Weights of a small audio captioner: 7.18M parameters.
Rows from block 4 of the audio encoder of a small audio captioner, named by matrix and row number. Rows with one number belong to one neuron. Each number is 128 + 24 x the weight over its row's rms, rounded and kept within 0 to 255. All counts start at 0.
After each neuron's rows are labels from the 100 clips, of 14848, where the neuron reaches its highest value: "loudest" is the band of the loudest frequency at the time of the peak. Only what is clearly more common there than usual is listed. The data: short pieces for a synthesised band: melody, chords, bass and drums. In brackets: how many of the 100.
# fc1: MLP up (encoder.blocks.4.mlp.fc1.weight, 384x128), inputs 0-127
# fc2: MLP down (encoder.blocks.4.mlp.fc2.weight, 128x384, transposed), outputs 0-127

fc1.173 [127 136 154  55 150 117 133 128 134 180 151  91 169 119  99 139 122 162  95 114 119 135 124 125 116 155 131 107  94 112 145 146 100  74 125 130 130 126 111 101  65 128 131 117 116  75  91 160 153 121 122 117 144 100 115 111  56 152 123 104 137 122 114 153 143 150  96 125 116 152 123 120 164 118  98 154 138 115 155 125 127 126 110 132 104 116 131 129 157 149 131 144 132 164 147 135 164 124 114 109  88 134 140 117 133 107 104 180 145 129 119 140 127  90  84 126 137  91 185 149  91 127 110 136 112 109 132 132]
fc2.173 [ 93 146 204 154 146 143 113 154 106 140 127 104 143 146 135 103  99 106 193 114  89 129  85 116 128 101 116  96 131 132 113 142 116 125 126 159 113 156 132 119 114 162 133 140 185 116 110 182 132 132 108  98 116 163  91 135 187 143  98 123 129 127 123 114 142 127 168 111 127  89 103 108 134 120 143 116 135 115 149 116  92 115 126 111 141 129  97 162 161 132 121 128 124 147 178 133 119 108 104 131 203 167 102 176  98 114 118 111 127 122 152 116 126 126 134 127 149 151 139 126 145 121 117 135 123 115  94 109]
loudest: 500 to 1000 Hz (52)

fc1.13 [111 151 128 133 119 132 127 150 126 142 139 118  97 128 139 167  83 181 127 139 178 133 147 130 125 117 131 118  89 121 128 120 129 132 101 169 157 124 134 109 123 131 101  80 127 116 144 138 110 155 105 127  97 111  65 178 124 134 106 118 130 142 123 126 144 113 147 130 135 132 117 148 175 100 123 140 144 136 127 107 136 111 141 147 147  93 119 116 180 178 109 142  75 133 133  55 130 133  86  99 171  98  87 142 127  96 133  93  91 121 124 154 149 138 167 133 112 130 157 118 103 160  77 134 144 123 112 149]
fc2.13 [164 112  95  88 153 115 138 103 129 140 126 143 114 137 144 103 153 132  98 100 181  78 173 100 131 126 121 152 132 119 107  94 110 120 131 134 101 102 157  98 163 147 153 122 150 130 118 128 133 109 132 128 120 134 118 157  94  74 117 106 152 151 169 109 131 156 143 145 127 123 114 134 130 113 122  99 129 150 117 134 141 131 170 179 128 161 143 133 130  88 141  72 105 112 106 168  95 123 166 187 137 128 168 123 120 149 136 128 107 166 114 128 130 150 163 118 125 114 144 138  89 124 120 123 138 122 119  47]
loudest: 1000 to 2000 Hz (37)

fc1.31 [ 83 135  65 159 131 113 130 174  85 160 137 109 118 100 145 148 124 129 119 138 148 112 132 167 125  85 107 106 171  80 165 128 119 170 177 166 126 103 172 115 139 139 120  98 141 142 119 105 115 142 171 138 111 145 105 143  78 128 149  76 139 112 135 117  95  81 131 121 134 132 139 135 156 146 156 106 149 107 135 141 132 143 137 128 147 111 128 133 149 123 125 155 109 113 114 125 138 182  94 149 119 109 104 155 136 100  97 132 136 145 180 122 133 124 161  74  98 114 144 110 135 149 129 130 150 130 120 106]
fc2.31 [115  97  96 132 168 106 120 127 165 109 155 106 153 117 163 127 135 133 114 120 173 138 137 139 137  75 124 187 119 153  81 114 118  90 132 161 138  90 148 116  97 116 134 125 190 113 136 118 141 116 149 136 112 136 122 135  99 123 132 139 145 105 127  85 121 141 109 133 123 165 106 128 123  83 186 136 129 140 135 128 128 112 127 120 125 121  75 170 144 117  91 129 132  76  83 136  95 133 122 135 140 103 109 139 175 143 126 116 131 117 148 159 127  90 151 183  77 165 119 128 130 134 114 137 159 152 130 145]
loudest: 500 to 1000 Hz (39)

fc1.59 [125 143  96 133 123 103  88 158 105 143 134 122 146 158  96  99 127 118 105 122 111 126 140 182 132 140 109 122 147  89 108 123  95 129 133 110 122 139 117 139  96 150 145 120 116 120 140 104  98 122 111 128 103 142 106 122 122 127  25 140 142 159 175 128 141 102 117 132 118 122  89 122 150 136 139 123 116 139 143 180 126  94 128 154 161 107 140 132 169 134 163 146 157  92 134 136 122  94 135 175 118 150 128 129 123 126  79 153 141 113 145  74 145 132 128 124 144  98 201 126 128 147 142 118  86 125 156 161]
fc2.59 [122 106 138 147 157 109  95 186 147 135  97 102 156 146  94 126 136 135 138 172 101 121 131 184 136 143 127 163 141 122 119 115 170 136 110 135 131 126  88 103 119 102 105 135 112 167  63 102 142 131  83 150 134 158 119 153  97 119 134 146 174  98 141 140 108 145 139  93 104 133 149  88  79 159  88  89 123 153 133 145 166 110 129 124 120 133 136 110 126  92 124 104 148 159 101 148 191 127 134 130 122 146 156 120 112 104 128  84 128 138 124  95  80 133 132 129 118 107 158 138 117 121 145 113 118 132 152 140]
loudest: 4000 to 8000 Hz (32)

fc1.152 [140 154 151 128 120 126 128 104  89 149 114 114 141 129 115 129 103 154 150  85 139  90 140 119 114 108 136 126 128  70 144 142 157 120  75 131 157 152 149 144 121 149  99 127 146 166 133 152 112  99 107 126 149 142 133 133  81 127 128 101 132  86 154 151 116 130  95 117  99 129  89  95 172 143 119 166 123 147 143 139 133 162 129 145 122 129 125 118 179 110 116 135 137 153  77 116 119 118 129 130 148  95 118 139  89 130 122 137 113 138 152 137 117 140 131 133 151  78 155  92  57 183 101  90 142 183 147 109]
fc2.152 [142 182 103  82 101 153 117  90 107 134 134 106  83 130 130 101 157 148 120  99 126 120 125 128  91 150 113 140 134 147  76 136 123 111 131 120 141 151 128 122 146 169 116 101 126 128 198 130 117 120 111  97 124 128 154 144 220 142 152  94 109 156 133 116 118  91 137 131 150  84 106 128 149 106  99  83 132 135 116 136 135 129 155 158 136 128 123 147 138 189 138 121 116 110 164 125  95 111 137 143 135 173 146 110 106 108 114 132 134 111 150 147 131 123 183 146 105 126 140  97 144 114 135  92 127 135 132 156]
loudest: 500 to 1000 Hz (47)

fc1.45 [ 99 108 132 110  93 132 129 145  92 170 115 114 143 123 161 114 116 142  83 137 102 121 164 129 101  94  90 123 114 125 168 131 108 115 133 132 133 147 125 141 110 135 175  77 131 102 137 121 143 160 156 156 141 165 116 113 101 111 114 108 158  91 135 129 105  95 134 135  89 121 136 152 175 161  85  96 140 138 127 186 111  95 138 162 122 128 136 134 126 140 113 187 161 130 149 143 148 143 114 127 146 146 137 159 153 101  93 124 112 149 127 119 154  96 116 106 156 142 180 150 106 120 115 181 158 116 163 126]
fc2.45 [124 151 145 149 135 105 142 147 153 139 109  94 188 116 125 142 129 155  99 100 123 178  68 177  83 146 146 133 144 131  97 148 115 125 127 103 130 124 153 110  83 136  88 166 125 117 114 135 167  97 140 130  93 160 128 184 161 127 137 165 157  99 106 102 110 138 128 109 136 142  92 128 132 152  99 123 128 128 107 145 137 142 171 147 135 177  77 133 116 111 104 107 159 166  98 117 116  92 132 109 104 126 167 121 136 111  98 140 119 130  84 100 137 118 159 114 116 120 135 117 123 153 142 149 120 102 131 104]
loudest: 1000 to 2000 Hz (37)

fc1.363 [134 129 148  81 157 155 101 139 136 129  81 144 115 128 158 131 112 140  94 132 115  92 121 133 143 145 132  80  68 133 112 141  95  49 118 143 164 121 131 107 128 148 103 112 142 123 130 107 171 126 132 144 128 128  94 173 127 143 129  81  96 145 116 164 106 127 116 114 147 116 150 103 157 130 134 107 127 115 140 111 130 116 113 108 104 148 109 142 148  96 132 121 124 152 129 128 123 181 120 140 122 119  84 129 106 151 142 136 134 114 154 131 126 157 107 102 154 115 175 106 155 177  70  87 147 134 143  76]
fc2.363 [130 149 114 129 125  82 150  84 143 165 144 146 123 124 126 116 169 100 120  95 150  82 134 104 137 127 120 122 146  78 151 107 123 107  91 120  96 130 160 134 108 115 150  95  89 106 121 105 144 109 137 152 103 127 153 157 118 108 136 103 118  90 132 130 141 118  71 122  70 134  71 155 127 132 136 116 156 138 145 167 160 160 196 129 164 177 109 148 153  97 147 110 140 151 140 155 115 123 147 142 112 100 139 155 143 149 128 155 118 150 135 122 120 140 143 135 121 125 130 126  91 144 155  87 177 117 128 122]
loudest: 500 to 1000 Hz (44)

fc1.201 [ 86  69 135 108 154 123 149 149 140 117 124 139 102 149 147 138 155 133 142 185 126 129 128  89 117 116  96 137 122 128 100 138 138 184 126 112  81 136  76  74 131 122 141 122 129 138 173 117 122 106 112 156 113 102 109 139 136 140 124 127 175  98 129 135  94  82 142 124 126 124 128 145 127 134  99 150 119 106 175 137 116 121 126 125 110 114 149 113 135 145 124 152 160 141  84  89 144  88 149 108 139  98 149 132 100 134 152 209 124 131 159 124 121 111 101 129 156  91  75 127 117 133 137 153 108 139 131 152]
fc2.201 [117 166 142 151 130 166 110 134  97 135 111 158 138 125 101 151 123 146 137 138 119  56 114 102 152 141 131 136 130 125 147 137 110 101 111 117 136  81  90 140 131 157 135 154 143 157 100 134 127 163  85 102 183 125 135 125  80 132  98 124  75  67 117 118 144 159  94 137 177 117  91 112 133 165 158 137 154 106 120 103 126 131 146 119 115 112 164 115 146 127  85 121 134 142 139 155 147 155 159 131 187 112 138 123 108 114  97 111 110 178 113 132 114 133 125 119 128 134 174 131 106 135  81 128 139 125 123 135]
loudest: 1000 to 2000 Hz (29)

fc1.63 [148 105  91 167 138  77 113 154 152 156 139 126 100 129 136  77 108 150 139 126 141 137 136 114  93 152 129 127 126  92 121 129 125 121 143 128 119 106 140 118 119 140 121 114 172  68 160 128 123 127 161 129 114 163  89 144 125 114 113 137 118 172 125 103 137 130 127 110 103 162 135 171 124 123 115  74 162 144 124 170 125 135 122 120 134 108 149 123 170 126 141 111 143 117 134 131 141 179  61 128 132 128 127 122 181 173 120 136 138 146 133 129 168 111  84 139 120 162 154 151  89 130  92  95 177 105 146 101]
fc2.63 [119 120 131 108 133 112  78 100 121 160 142 125 118 129 152 121 106 154 160 149 128 128 129  97 109 157 128 146 128 128 134 145 111 148  91 118 128 122 124 133 139 207 147 136 137 161 116 120 108 124 134 106 133 121 103 130 123 155 121 112 116 157 145 124 117 116 129 128  74 135 129 128 108 131  82 130  96 125 106 153 168 144 127 176 143 112 133 110 129 146 148  57 133  98  87 119 119  72 121 141 137 107 151  74  74 202 139 124  88 131 146 129 130 161 159 140 145 167 125 166 109 128 119 124 127 177 140 121]
loudest: 250 to 500 Hz (76)

fc1.138 [125  99 131 116 138  69 129 111 127 115 143 100 146 132 112 123 156 131 134 142 142 140 137 152 129 107 133 127 128 128 165 141 132 121 135 128  95  70 124 128 114 140 111 121 158 113 108 157 170 121 128 151  96 139 115 132 100 128 136  83 104  36 131  93 123 131 107 110  56 136 130 141 163 139  76 146 167 112 155 131 118 140 117 109 194 109  85 125 129 143 154 134 153 146 127 102 153 130 127 147 118 138 132 137 170 145  94 119 114 123 147 152 125 126 129 102 139  85 125 130 102 134 132  81  72  98 126 145]
fc2.138 [ 96 148 177 104 140 182 141 108 111 140 127 139  98 138 157 107  92 103 152 121  99  98 130  77 106 120 123 111 101 127 161 122 163 134 101 142 147 182 146 131 148 150 128 151 131 123 168 131  94 129 126 131  95 151 123 143 155 134 119 119 163 186 131 170 136 106 158 131 154 135 130 139 113 130 159 147 132 136 107  97 115  99 121 142 120 128 123 129  84 141 119 135 106  96 116 116 140 115  81 126 173 122 150 124 106 129 112 154 137 106 118 111 129  62 121 172 167 154 119 132 155 171 119 139 176 106 104  96]
loudest: 500 to 1000 Hz (35)

fc1.365 [150 116 133 128 159 135 125 127 135  93 132 118 114 102 161 144 145 129 111 188 118 115  93 129 133 125 142 128 151 114 163  45 169 128  98 105 130 134 124 126 161 131 130 114 143 142 109 152 140 144 120 112 141 100 117 127 138 173 134 138 127 134  71 135 103 123 127 100 139 164 135 124 122 126 132 131 151 105 131  97  24 158 167 101 157 111 130 114 126 146 132 146 147 146 123  82 132 135 138 132 126  87 126 119 145 151 135 144  72 134 119 173 109 123 157 149 149 132 135 120  96 153  80 142  97 143 146 145]
fc2.365 [102 124 112 127 150 124 143 143 125 167 120 112 121 200 129 132 128 143  94 176  66 119 162 137 128 158 142 125 101 109 128 100 132 152  72 125 133 141 127 161 123 130 134 169 113 118 124 116 157 163 162 137 129 135 118 150 128 102  87 107  92 176 133 135  88 129 137 128 105 121 131 118 128 127 122 114 105 126 112 160 124 146 128 155  67 139 135 146 121 128 101 129 102 169 127 164 125 141 111 159 111 109 183 158  83 146  97  86 127 127 128  97 128 112 124 133 135 144 176 115 162 126  90 134  93 151 127 164]
loudest: 250 to 500 Hz (70)

fc1.113 [114 140 111 128  94 166 126 145 106 150 123 116 145 123 121 143 141 122 134  86 106 135 142 147 187  93 126 150 138 132 166 138 154 117  76 153 167 114 129 148 131 109 124 140 111 132 141 114  71 141 138  95 127 144  75 126 127 153 104  84 109 146 136 113 154 132 107  83  76 111 131  88 156 119 146 146 122 107 193 133 128  82  87  73 104 160 124 140 142 130 131 120 169 107 139 134 130 118  60 124 150 146 104 164 120 134 104 123 105 123 148 125 130 137 130 116 142 101  82 112 133 152 130 129 138 148 152 127]
fc2.113 [165  83  97 153 101  85  60 152 135  96 139 153 159 106  96 181 121 161  76 130 120 134 123 119  80 178 110 131 107 120 121 141 148 122  99 127 113 139 126 140 142 135 100 144 109 115 130 117 140  98 126 135 173 111 129 128 166 125 109 154 147 151 137 120 121 149 119 133 151 134 129 129 128  92 136 154  74 157 130 144 133 141 138 129 138 135 156 139 117 132 177 111 109 102 107  84 160 133 102  92 130 129 122 130 165 124 147 113 112 121 150 116  80 148 120 128 118 179 141  96 118 146 127 125 133 104 195 138]
loudest: 1000 to 2000 Hz (29)

fc1.65 [106 101 145 137 129 137 116 144 136 132  99 135 129 102  90 131 169 107 133 109 104 113 107 112 133  88 130 117 124 129 109 121  99 157 125 122  78 139 101  97  66 104 136 113 121  87  86 120 137 147  64 151 150 124 124 114 147 122  83 139 142 148 155 133 129 138 132 129 147 131 128 129 153 145 151 115 143 127 186 140 125 147 118 129 121 136 132 121 114 147 130 121 151 175 126 126 183  95 112 141  69 154 107 218 117 125 114 153 115 125 133  92  70 162 154 122 137 117 155 107 140 168 120 144 125 151 136 128]
fc2.65 [102 117 160 125 133 128  91 114 125 115 146 127 152 131 173 141 122 133 149 128 115 129 123 124  93 122 115 113 108 130 159 149 127 124 121  91 171 120 162 147 201 175 121 132 134 129 188 118 114 111 161 106 116  93 118 144 106 128 118 145 118 161 139 114  82 118 103 117 155 124 150 110 127 133 119 110 144 128  83 149 147 113 128 137 147 151 132 138 136 115 118 152 124  67 108 110 112 144 105 138 174 149 104  95 103 195 170 128 127  98 123 140 180  98  90 118 129 155 153 179 105 150  99 127 148 136 128  97]
loudest: 250 to 500 Hz (73)

fc1.240 [ 75 134 130 113 158 148 103 152  71 190 120 112 162 137 179 123 107 154 114 150 142 126 117  99 123  85 154 135 171 130 133 124 121 116 135 133 167 165 141  74 147 140 122 157 181 170 117 145 120 135  97 130 167 107 101 121 106 141  83  93 125 128 158 118  99 157 109 133 105 147 127 125 130 127 130 127 146 136 102 132  99 130 119 111 128  87 130  81 129 135 136 161 157 168 134 151 143 119  70 158 136 124 127 120 111 132 120 135 116 118 136  58 115 160  91 128 143 128 140 119 116 122 101 118 135 143 136 120]
fc2.240 [131 142 116 141 161  99 137 109 176 158 131 130 193  95 137 137 141 148 153 152 124 156  98 116 118 138 122 127 109 160 101 100 104  93 145  76 143 131 140 165 112 107 121 168 132 100 120 105 124 125 142 111  96 169 127 102 121 130 146 143 120 132 122 105 133  94  94 146 141 126 118 112 150 124 136 132 120 124 116 116 117  93 111 156  74 145 125 148 104 118 138 148  92 186 152 164 144 137 185  86 129 127 112 119 146  59  98  99 103 140 141 155 120 142 138 106 138 165 174 119 159 100 123 132  98 134 127 154]
loudest: 500 to 1000 Hz (80)

fc1.7 [ 77 127 138  81 138  97 143  84  65 147 114 120 115 128 128 103 143 134 130 128 103 128 146 112 109 110 100 121 110 116 129 146 128 114 141 125 156 167 179 167 100 118 127 146 164 103  52 111  83 127 149 117 149 131 116 139 139 156 116 124 143 133 121 158 125 129 108  89 101 115 168  95 157 130 117 126 152 149 148 128 135 102 114 140 115 103 113  98 132 123 167 162 113  96 135 118 143 121 123  97  86 138 161 119 161 136 120 145 137 101 152 121 117 137  99 134 107 140 171 162  89 142 126 148 138 196 152 140]
fc2.7 [ 46 120 172 166 160 117 156 111  77 142 143 115 135 125 141 112 135 143 112 129  80 133 160 127 146 136 124  87 121 117 167 130 144  64 131 129 134 131 126  86 114 100  90 100 139 130 142 151 116 128 155 125 129 133 185 140 145 124 145 104 129 132 143 124 118 135 111 115 161 111 136 142 154  91 151 136 103 145 129 131 123 127 134 135 153  97 133 133 144 105 140 133 127 149 156 189  97 176  94 129 115 112 150 152 133  90  92  88 115  97 151 108 181 109 132 137 104 173 117 158 119 133 132 160 121 110 125 119]
loudest: 500 to 1000 Hz (61)

fc1.356 [ 71 141 152 135 145 161 164 124 112 118  89 135 171  96 138 153 116 129 131 129  54 106 130 114 116 115  91 138 120 141  86 135  62 179 136 126 142 148 160 163 128 136 142 117  97 147 102 163 131 157 108 122 149  89  99 115 123 132 118  85 132 120 145 124 127 141 132 122 142 129 133 108 146 147 112 125 124 127 122 137 131 142 130 140  56 140 192  86 117 145 145 169 116 162 143 122 133 118 124 114 157  78 129 150 116  84  93 115 114 148 166 131 144  95 113 134 130  89 126 106 103 132 121 121 134 127 129 127]
fc2.356 [ 91 167  97 124  99 135 103 104 150 108 131  88 136 173 149 130 128 134 165  98 135 104 123 166 116 107 115 117 120  89 201 121 178 113 164 123 142 129 124 110 149 138 100  69 187 115 139  75 104 104 107 128 105 179 152 169 126 143 130 128 141 121 118 156 178 130 117 138  92 111 129 127 119 111 139 152 129 117 149 121 127 132 158 126 176 118  60 133 154 137 121 129 139  92 132 123 125 139 129 180 142  91 143 127 118 123 120 125 123 156 143 125 152 148 136 111 125 117 120 123 168 124 121 133 116 147 145 140]
loudest: 500 to 1000 Hz (45)

fc1.332 [ 94 129 131 138 143 147 115 116  93 135  49 119 113 140 145 100 119 139 120 115 108 129 118 107 105 118 126 134  96 152 121 135 162 124 105  95 139 152  83 164 132 141 150  91 181 124 117 131 139 138 129 152 114 125 121 150  84 103 119  48 156 122 162 142 130 126 170 157 101 156 122  98 153 122  86 133 134 138 119 166 134 143 142 115 129 136 143 164 153 132 125 176 157 115 134 141 151  93 102 166 124  69  92  99 101 136 131 105 125 177 130 105 141 149  76 124 135 143 140 132 108 134 123 143 135 127 139 132]
fc2.332 [163 108 136 188 133 138 104 139 161 116  89 134 146 123  91 167 125  87 132 112 161 160 129 115 116 145 136 142 127 172 119 153 107 139 166  91 126 114 135  93 123 135  91 138 110 141 116 106 113 105 157 112 140 127 178 108 159 143 121 149 118 123  99  94 124 137 127 102 167 134 138 182 131 140 100 130 102  86 112  88 129  91 177 142 116 167 123 180 104 128  82 127 147 132  94 135 140 107 186 133 120 124 118  78 139  93 140 154 136 138 122 156 159 131 123 124 149 129 152 150 122 115 151 127  93 114 113 117]
loudest: 1000 to 2000 Hz (25)